From a checkpoint of a small segmentation model.
Model: encoder widths [32, 48, 72], decoder norm batchnorm.
Training: adamw at rate 0.0012, held-out accuracy 96%.
Rows from block 10 of the encoder of a small segmentation model, named by matrix and row number. Rows with one number belong to one channel. Each number is 128 + 32 x the weight over its row's rms, rounded and kept within 0 to 255. All counts start at 0. After the name is the row's rms in percent of the matrix's.
After each channel's rows are labels from the 100 images, of 14848, where the channel reaches its highest value: "lies over" is the class under the peak. Only what is clearly more common there than usual is listed. The data: rendered landscapes of hills, water and sky.
# convs0: expand pointwise conv (encoder.blocks.10.convs.0.weight, 432x72x1x1), inputs 0-71
# convs1: depthwise 3x3 conv (encoder.blocks.10.convs.1.weight, 432x1x3x3), a 3x3 kernel
# convs2: project pointwise conv (encoder.blocks.10.convs.2.weight, 72x432x1x1, transposed), outputs 0-71

convs0.342 113 [166 154 130  67 157 106 123 156 126 115 140 125 169 160 127  65 135  46 132 110 141 167 117 125 230 174 143 105 128 103 200 122 108  99 167 167  86 141 131  81 119 120 153 137 118 129 159 138 130 137 120 109 128  88 147 160 171 146 181 122 112 133 181 145 142 142 171 111 160 156 159  71]
convs1.342 083 [111  96  91 130 203 123 129 135 154]
convs2.342 097 [109  86 125  76 148 100 118 147 138 130  92 100 112 167 130 139 133 106 116  67 101 139 114 140 250 174 153  77 172 136 166 149 147  68 116 129 113 145 168  98 123 107  99 153 100 115 160  80 155 104 143 140 150 127  76  77 123 165 171 125 148 148 167 138  87  96 127 153 109 146 183 121]
lies over: sky

convs0.411 091 [158 127 150 136 151 137 144 164 113 171 124 158 115 123 157 154 148 121 157 175 155 125 125 135 104  56 175 107  98 207  83 160 164 132 106 122 192 172 150 165 130 121  58 133 161  83 151 155 104 141  98 123  90 114 137  38  88 162 150 141  85 178 131 115 124 128 132 138 153  89 163 108]
convs1.411 097 [134 137 113 157 125 129 105  57  79]
convs2.411 083 [106  76 115 114 128 113 147 133 150 174 119  92 147 102 195 134 126 131 134 186 170  77 138 167  86  94 171  97  94 156  87 161 128  98 172 124  67 128 142 124 167 109 171 122 142 116 107 102 103 173 129  63 143 113  83 148 153 125 125 160 133 134  79 109 113 139 139 176 116  70 195  71]
lies over: water

convs0.279 096 [169 154 105 160 142 133 116  84 112 100 129 139 158 121 160 142 173 119 153 132  80 118 119 103 161 117 149 121 115 171 125 112  92 157 127 181 103 158  90  80 127 165 132  70 113  91 108 157 145 105 184 120  88 167 161 153 154 145 191 147 149 162 133  53 157 154 192  48 149 174 151 128]
convs1.279 102 [165 145 124 167 142  91 167 113  75]
convs2.279 092 [ 55 129 123 127 127 161  69 137 130 157 128 138 167 146 137 141 149 137 109  64 147 122 117  63 172  97 154 156 130 118 109 126  99 117  84 109 138  27  98 164  91  71 114  80 189 140 127 120 134  91 173 172 116 128 156 129  56 128 148 130  86 143 152 128 162 124 136 145 116  74 115 140]
lies over: steep ground

convs0.323 119 [121 156 162 165 180 127 137 129  96  84  74  93  42  91 115 178 133  99 111 149 135 135 150 134  74 161 154 121 159 180 121  98 116 149 146 129 117 111  77 114 120  77 163 177  63  70 173 133 134 153 168 132 176 100  72 141 106 151 105 148 118 111 126  80  82 103 114 122 131 151 138 104]
convs1.323 108 [151 115 132  75  94  84 102  93 101]
convs2.323 117 [186 139 132  91  74 133 165 122 117 127 102 151  93 147  98 162 176 105 192 117  99 105 172 166  97  73 148 148 176  79 128 153  94 128 178 121 129  81 117 130 166 156 165 132 116 136 150 183 188 134 132 131 168 136 117 128 120 125 125 121 139 204 159 178 121 124 113 185 112 129  63  89]
lies over: gentle ground

convs0.404 086 [ 82 106 195 140  92 133 130 140  87 138 123 128  79  64 184  64 130 128 124 109  87 133 115 142  79 135 151 150 106 106 134 154 142 139 148  95 147 129 158 204 179 126 110 104 113 137 113 184 165 128 103 113 155 136 119 147 138 157  83  79 136 120 133 208  99 135  92 157 116  70  69 153]
convs1.404 115 [117 144 120 175 207 144 133 132 130]
convs2.404 092 [ 77 121 125 137  68 121 120  84 140 165 117 122 158 149 168 116 140 124  80 110  92 119 131 177 122 162 186  48 146 139  83 170 156 120 117 129 122 114 126 174 144 114 150 132 138 117  59 110 160 127 166 169 119 151 174  71 151 116 181 157 144 145 101 134 207 141  92 134  97 118  86  75]
lies over: gentle ground

convs0.35 103 [ 56 127 129 127 134 187 176 108 151 133 111 171 163 112 170  62 109 180 128 161 158  79 166  47  92 100 103 163 136 112 143 159 156 151 163 138 119 187 141 115 103  89 114 114 106 101 121  70 148 157 104 134  95  99 122 124 105 145 127  83 165 155 128  82  98 178 157 166  97 123 125 135]
convs1.35 089 [138 185 132 104  61 106 147 124 128]
convs2.35 094 [125 103  69 119 174  77 142 162 141 100 142  85 159 170 131 185 112 118 164 159 146 128 129 154 139 145 111 147 116  76  91 159 123  74 125 167 107  96 121 147 104 163 126 158 157 169 204 132 130 104 131  68 137 106 192 128 135 109  97 165 165 149 184 170  81 119  77  92 104 133 172 117]
lies over: water

convs0.298 126 [111 133 127 129  94 173  93 147 192 149 168 127 115 168 165  83 102 150 124  58 112 114  51 109  93  71 156  97 143 136 153 148 141 133 119  80 147 136 143 162 142 171 154 109 102 110 136  48 109  42 118 164 141 122  98  87 136  96 107 129 152  87 117 104 110 192 114 139 115 132 102 136]
convs1.298 093 [114 122 141 115  65 195 121 122 142]
convs2.298 111 [124 150 123 132  90 182 105 106  92 139 135 130 125 125 153 180 133 148 169 118 194 145 135 112 173 137 137 152 110 196 123 110 133 208 142 122 117  86  68 140 114 115 133  59 115  47 124 121 152 117 118 110  89 174  85 143 147 135 110 202  91 134 127 111 135  69 157  81 102 138 146  94]
lies over: gentle ground

convs0.168 100 [101 151 166 164 187 130 179 129 129 126  94 136 123 149 114 204  75 160 105 182 108  93  86 151 120 128 172  64 127 167  83 153 142 122 171 124 203  52 150 152 103  81 143  88 123 122 118 122 129 174 141 140 182 130 126  95 116 131 103 138 131 119 127 131 148  96 165 160  93 102 167 155]
convs1.168 078 [144 164 146 122 175 116  85  88  90]
convs2.168 099 [106 110 103 123 100 104 123  94 109 115 115 123 102 210  99 160 122 137 138 173 120 109 103 202 145  79 152 127  63 153  97 120 137 134 179 170 116 169 183 169  98 132 158 135  68 159 143 152  79 109 125  92 130  88 112 109 140 127  84  85 120  96 121 169 140  69 114 115 173 154 137 189]
lies over: water

convs0.247 114 [133 198 129 146 135  78 141 198 143 111 130 157 147 152 156 118 133 130 170 126  99 160 168 155 159 169 110 101  88 103 164  64  53 145 160 150 118 133 137  85 115  66 126 139 153 150 151  76  76 174 126 106 159 146 114 110 187 127 117  67 101 145 158 140 146 144 129  83 160 131  77 124]
convs1.247 079 [133 102 108  89  99  99  69 155 156]
convs2.247 105 [157  86 113 133 108 101 132  99  91 171 149 100 101 110 158 172 118 128 124 128 175 130 152 153 106 184 108 178 112 102 150 180 207 116 134 173 155 205 130 177 173 184 182  97  95 156 120 162 156 105 104 122 132  61 125  89 195 116  95 135  87 126 130 121 105 150 125 115 124 140 124 130]
lies over: sky

convs0.332 102 [ 79 126 185 117 200 101 161 128 120 100  95 125 143 111 128  83 125  77 136  75  87 147 106 107 186 100 166 174  61 155 114  99  87 146 165 142  69 133  98 101 145 126 150 115 114 150 120  96 110 112 154  73 112  95  53 144 141 112 187 105 130 121 169 161 140 138 168 139 172 122 140 132]
convs1.332 096 [172 146 143 148 135 141  91  71 167]
convs2.332 101 [111  45 165 110 129 144 189 121 125 102  70 174 154 114 100 149 121 137 112 144 146 109 127 120 174 166 108 110 139 171  70  78 137 114 116  77 161 104 121  66 153 134 125 147 153  77 123 119 149  96 136 161 118 127 151 153  97  72 129 183  55 122 117 112  80 134 117 152  97 120 173  72]
lies over: steep ground; snow

convs0.267 112 [ 94 191 120 147  75 154 131 112  96  75 129 164 106 165 161 135 117 143  68 189  90  76 144  91  84 214 153 137 199 126 124 118 123 161 170 137 173  62 160 143 118 149 150  99 107 126 129 146 158 130 135 172 118 158 120 135 113 111 166 163 156  82 114 154 136 111 121 122  96 108 120 169]
convs1.267 091 [119 113 106 154 159 177 122  70  97]
convs2.267 105 [143 135  72 117  98 161 157 115 126 131 144 126 100 128 130 197 136 121 139 193 125  79 162 150  80  92 122 146 103 169 122 192 152 112 151 127 115  75 149 161 137 170 110 178 139 104 211 175 149  78 142  74  88 118 133 150 141 150 163 152 104 185 103 120 107  82 111  74 116 116 129 104]
lies over: steep ground; snow

convs0.369 095 [106 103 193 160 191  53 121 116 132 116 143 130  98 135  95 159 186 104 104 149 173 136 150  94 168  72 105 118 115 190 137 153 152 143  97 114 100 147 146 109  87 128 155 125  79 142 153  82 141 136 174 101 105 102  81 120 107 136 139 177 150 102 104 122 102 161 180  83 129 145 202 109]
convs1.369 141 [129 121 133 129 223 127 114 130 124]
convs2.369 092 [ 89  53 124 104 159  47 165 111 111 136 114 143 134 138 169 103 146 126 143 165 179 196 158 139  71 139 110 118 138 182 164  64 161 148 108 127 148 107 110 105 105 147 141  84 114 119 168 100 122  90 181 133 110 124 151 131 129 112 178 159 147 169  85 199 143 115 175 137 103 121 155 121]
lies over: water

convs0.409 093 [108 133 110 157 158 101 156  79 145  85 106 189 144 131 224  95  90 105 113  97 117 163 129  84 109 155 169 126 129  79 155 115  86 151 133 114  84 111 118 136 172  64 125 102 122 173  57 121 155 125 120 107 118  73 135 151  69 116 161  79 108 162 149 125 141 124 143 110 180 157 131 101]
convs1.409 093 [138 131 101 106  93 181  98 176 155]
convs2.409 108 [139  88 127 147  88 153 130 121  58 102 120 115  81 123 161 174 116 148 146 115 127 137 119 160 159 137 133 159 137  96 133 120 233 122 124 126 140 159 101 102 143 167 166  93 123 117 115 106 106 100 104  49 139  85  65 161 171 134 116  94 141 171 152 139  97 121  66 197  99 158 149 163]
lies over: sky

convs0.361 099 [ 99 126 130 114 141 152 166 120 122 103 157 151 143  70 189  63 135 128 151 117  86  97 138  40 108 117 108 172 104 123 168 126  94 105 123 134 112 160 129 130 156  69 126 118 167 142  64 109 131 102 125 110  99  48 123 146 106  90 189 108 146 164 173  90 123 161 113 121 185 149 172 110]
convs1.361 093 [118 107 119 127 124 105 163 137 210]
convs2.361 107 [146  45 110  89  98 136 113 120 122 110  89 112  96 133 111 150 163  91 163 105 109 142 168 153 194 149  86 126 125 109 146 137 147 135 147 114 112 159 145 113 100 164 178 160  72 132 130 117  91  95 119  73 105  89  91 140 178 165 119  72 112 141 117 104  87  53  96 203 112 164 106 120]
lies over: sky

convs0.21 101 [142 120 111 140 105 178 141  90  93 129 109 182 112 112 109 138  92 113 157 180 192  87 132 164 140 101 134 136 130 138 120 128  95 128 171 128 159 148 164 103 125 123 114  84  99 128 166 174 225 189 137 159 134  83 146 155 182 149  90 142 143 125 160 157  81  73 182 112 113 148 156 182]
convs1.21 070 [141 176 169 112 144 109 152 187 137]
convs2.21 084 [131 143 119 117 123 165  65 118 124 136  74 185 145 205 139 127 117 154 165 117 117 126  47  96 128 143 120 117 123 134  82  90 116 141 126 144 103 110 170 181 126 122 206  97 193 144 141  80 164 146 104 141 173 114 136 110  45  89 133  88 136 120 101 127 151 161 136 124 117 103 156 174]
lies over: sky

convs0.240 099 [179 140 127 145 133 110 133  95 137 122 172 151 140 165 179 131 136 167 113 117  92 147 157 126 173 114  83 103 143  89 135 132 104 105 188 133  89 107 143 104 153 143 143 103 157 209 103 119  99 141 140  86 117 109 125 152 182 113 108  97 193 115 214 107 180 101 196 128 105 162 188 129]
convs1.240 088 [ 94 129 113  84 150  97 130 172  78]
convs2.240 086 [143 100 162 113 106 107 102 147 123  90 197 147  90 122 129 129 165 146  92 156 123 180 169 136 119 129 153 105 113 143 105 118 145 143 189 209 121 162 118  80 149 131 184  81 164 125  90 105 116 104 136 151 146 110 162 130 162 142 137 228  79 146 165 107 116 120 204 112 133 125  93 103]
lies over: sky

convs0.384 101 [130 117  98 122  85 103 114  86 149  74 181 176 124 110 122 136 159 144  92 132  79  83  88 107 153 140 134  95 112 156 126 122 121 168  69  89 149 166 107  79 122 188 143 108  82 109 109 138 113  11 120  90 124  86 120 155 142  96 118 138 134 112  71 139 130 110 120 147 133 161  97  76]
convs1.384 089 [122 103 108 103 141 119 165 176 189]
convs2.384 080 [178 113 129  46  88 163 115 110 129 113 123 167 112 172  73 144  93 112 125  86 158 124 158 183 126 124 136  77  99  98 127  89 141 180  87 117  96 137  97  78 144 173 146 139  78 118 121 182 105 112 174 111 146 168  73 124 181 166 111  93 137 120  84 122  87 102 131 146  79 134 143 153]
lies over: sky

convs0.293 100 [147 102 144 212 206 101 148 128  94 112 103 148 128 147 134 117  82  60 150 107 145 149 117 118 189 136 162 138  58 173 102  58 104 158 162 133 121  87  82  85 107 118 152  99  82 138 142 127 161 156 157  92 161 150 136 183 116 139  81 127 136 152 134 131 149 117 141  94 159 114 122  91]
convs1.293 104 [128 124 146 173  83 156 166  80 143]
convs2.293 098 [117 152  88 137 164 136 137 150 180 120 114  62 147  92 154 157 147 122 181  77 129  74 136 145  87 155 140 137  98 120 200 170 162 135  30  69 182 119 149  96 118 117 149  93 113  71 144 176 161 140 150 151 140 182 122 149 134 164 129 168 164 155 121 117 121 108 138 107 126 150 107 124]
lies over: water